From a checkpoint of a small rotation predictor: layers 8.
Rows from expert 5 of block 3, named by matrix and row number. Rows with one number belong to one neuron. Each number is 50 + 15 x the weight over its row's rms, rounded and kept within 0 to 99. All counts start at 0. After the name is the row's rms in percent of the matrix's.
# up: expert up (model.blocks.3.mlp.up, 16x256x256), inputs 192-255
# down: expert down (model.blocks.3.mlp.down, 16x256x256, transposed), outputs 192-255
up.124 105:39 34 64 42 57 00 44 33 13 55 27 20 51 22 49 52 38 38 41 64 54 43 73 40 53 24 53 69 50 45 52 58 46 52 00 59 49 53 48 45 31 58 38 59 53 38 50 49 41 33 80 46 43 56 62 47 81 57 97 49 52 51 37 64
down.124 120:76 68 61 43 54 85 56 64 28 32 31 71 65 72 53 39 51 51 56 77 45 66 44 50 30 55 44 53 42 77 47 32 51 33 75 40 37 55 42 31 56 53 26 50 47 63 42 71 89 89 22 31 40 12 25 49 57 33 03 32 52 59 67 50
up.125 045:53 43 35 67 44 45 64 38 60 43 61 68 35 63 37 49 65 54 57 48 53 53 72 53 46 55 52 61 47 56 45 51 52 48 37 47 44 49 47 46 57 50 41 49 41 44 53 52 59 48 41 53 49 41 34 30 00 44 45 40 48 41 42 21
down.125 037:41 69 47 30 58 89 70 64 26 56 25 43 64 75 53 45 28 48 49 82 48 56 75 33 27 50 71 47 51 45 50 29 47 36 52 36 62 55 56 30 26 48 39 53 48 73 38 70 55 82 56 34 49 00 54 45 28 41 51 52 56 58 65 52
up.126 017:45 32 62 28 44 54 51 68 31 56 61 26 48 64 60 49 45 52 39 88 46 53 84 44 43 40 59 84 53 53 41 38 45 42 10 49 52 49 55 37 40 56 26 49 60 47 47 51 63 40 55 35 43 33 54 87 66 45 72 38 54 48 65 63
down.126 020:61 74 62 30 72 65 50 59 36 43 08 63 58 66 45 41 39 44 49 55 34 71 75 53 42 50 76 61 46 47 54 32 57 46 64 27 31 55 55 39 54 45 23 54 48 82 46 79 92 61 41 43 57 23 39 61 62 43 48 39 52 51 58 57
up.127 296:53 32 45 63 51 41 56 22 63 55 45 13 46 20 35 50 54 58 55 13 49 42 99 56 51 45 34 25 50 36 54 51 51 48 55 54 44 47 51 52 58 46 77 50 54 39 47 47 51 50 62 44 56 61 70 74 99 45 83 36 50 33 33 52
down.127 233:50 46 33 65 63 22 36 39 00 43 54 45 55 43 59 46 66 65 59 17 66 30 00 49 47 53 37 64 51 56 52 63 66 51 75 55 66 48 42 69 56 64 54 55 61 38 73 34 27 52 13 56 48 57 53 50 30 59 35 50 49 52 38 48
up.128 050:52 13 25 80 45 61 52 89 75 42 72 33 44 23 23 50 66 39 25 27 60 38 71 63 48 67 32 95 50 54 59 37 49 45 37 37 44 49 53 38 62 51 25 59 48 36 53 46 52 39 58 44 55 70 28 96 99 47 08 56 48 44 07 38
down.128 054:45 11 69 58 26 03 54 43 55 54 44 46 44 44 52 65 70 53 54 77 70 32 59 51 74 53 24 53 47 35 43 56 49 56 47 66 40 53 48 38 42 44 51 54 66 44 39 27 28 60 63 50 51 85 50 36 19 14 32 14 46 39 47 57
up.129 202:51 39 48 72 46 99 79 50 82 49 47 50 53 41 30 50 56 23 38 55 55 41 99 56 51 61 32 96 50 47 54 36 49 52 31 35 47 49 52 43 53 37 53 48 37 42 53 48 52 46 63 57 57 56 41 45 51 48 56 64 49 58 10 34
down.129 185:59 29 66 61 35 11 38 39 33 48 55 42 54 65 57 46 65 64 59 52 76 25 31 51 57 58 20 48 46 60 51 49 51 40 48 52 52 54 46 40 44 52 39 46 62 48 61 29 34 83 36 36 54 53 51 44 32 09 34 12 47 42 45 56
up.130 026:52 48 78 30 55 00 35 45 57 42 09 20 43 40 67 55 50 69 59 33 55 49 65 41 53 36 40 46 50 45 51 56 53 48 74 59 49 51 54 34 33 48 47 37 78 56 49 50 39 60 66 33 56 52 29 58 93 44 84 27 49 42 39 80
down.130 033:47 40 21 51 68 35 37 48 16 42 65 54 56 39 44 40 45 32 45 42 48 44 23 47 40 45 61 57 49 68 66 52 50 51 58 67 45 44 48 62 56 65 52 59 47 35 60 62 67 11 23 52 42 74 47 56 54 78 57 61 50 56 51 51
up.131 198:55 29 34 73 48 91 80 63 66 43 48 04 47 55 38 49 69 40 30 57 57 40 99 58 49 91 25 70 49 48 59 41 50 44 49 41 42 51 50 43 58 48 27 47 54 47 50 50 58 49 63 54 52 54 39 77 41 42 21 60 51 50 29 20
down.131 197:50 62 50 38 42 26 36 59 28 56 53 56 65 67 58 41 46 51 61 48 57 50 24 55 47 37 46 67 49 67 44 48 45 52 47 57 73 52 47 60 44 51 69 55 39 60 74 46 15 46 26 44 50 51 53 31 49 30 75 22 47 53 49 72
up.133 009:46 58 49 31 38 62 59 41 41 57 66 45 44 99 56 47 60 50 54 66 63 52 37 63 58 64 48 54 59 52 34 60 47 60 48 54 50 51 45 57 41 47 54 46 42 69 50 49 57 82 20 56 44 14 83 70 00 52 35 52 58 38 67 35
down.133 012:40 39 49 45 57 58 57 64 56 46 51 40 62 50 49 50 48 46 55 47 50 44 99 35 23 50 43 43 43 45 84 35 51 30 30 50 38 51 54 33 42 63 40 58 32 58 42 61 61 00 60 39 45 45 34 44 61 16 71 35 60 49 42 65
up.134 152:48 41 41 73 46 99 74 48 71 48 50 52 54 27 36 50 52 19 38 52 58 41 90 52 50 45 33 99 50 53 53 37 48 52 13 36 47 49 49 43 47 40 62 50 36 34 53 48 54 43 47 48 52 54 35 54 54 49 46 69 48 66 12 48
down.134 129:64 17 67 61 37 13 42 41 51 48 41 44 53 55 51 65 71 68 51 52 78 18 36 58 81 59 20 41 47 33 51 48 52 44 51 58 46 50 48 36 44 41 36 50 65 51 41 19 26 83 54 42 61 62 53 47 29 03 44 15 45 37 35 41
up.135 038:38 46 65 37 55 00 35 45 18 45 30 39 44 31 54 48 37 45 55 65 42 55 50 34 42 21 67 53 50 46 48 51 50 45 18 52 51 46 49 36 21 58 38 54 70 28 48 56 58 28 66 35 42 40 28 26 75 56 75 42 50 41 48 72
down.135 053:51 61 56 35 60 60 56 56 38 53 42 62 48 73 44 37 34 50 45 53 36 72 74 54 32 44 73 54 51 48 44 44 53 39 58 43 37 53 60 48 49 59 25 56 47 71 26 85 97 64 47 46 50 22 51 70 64 48 40 40 59 46 72 52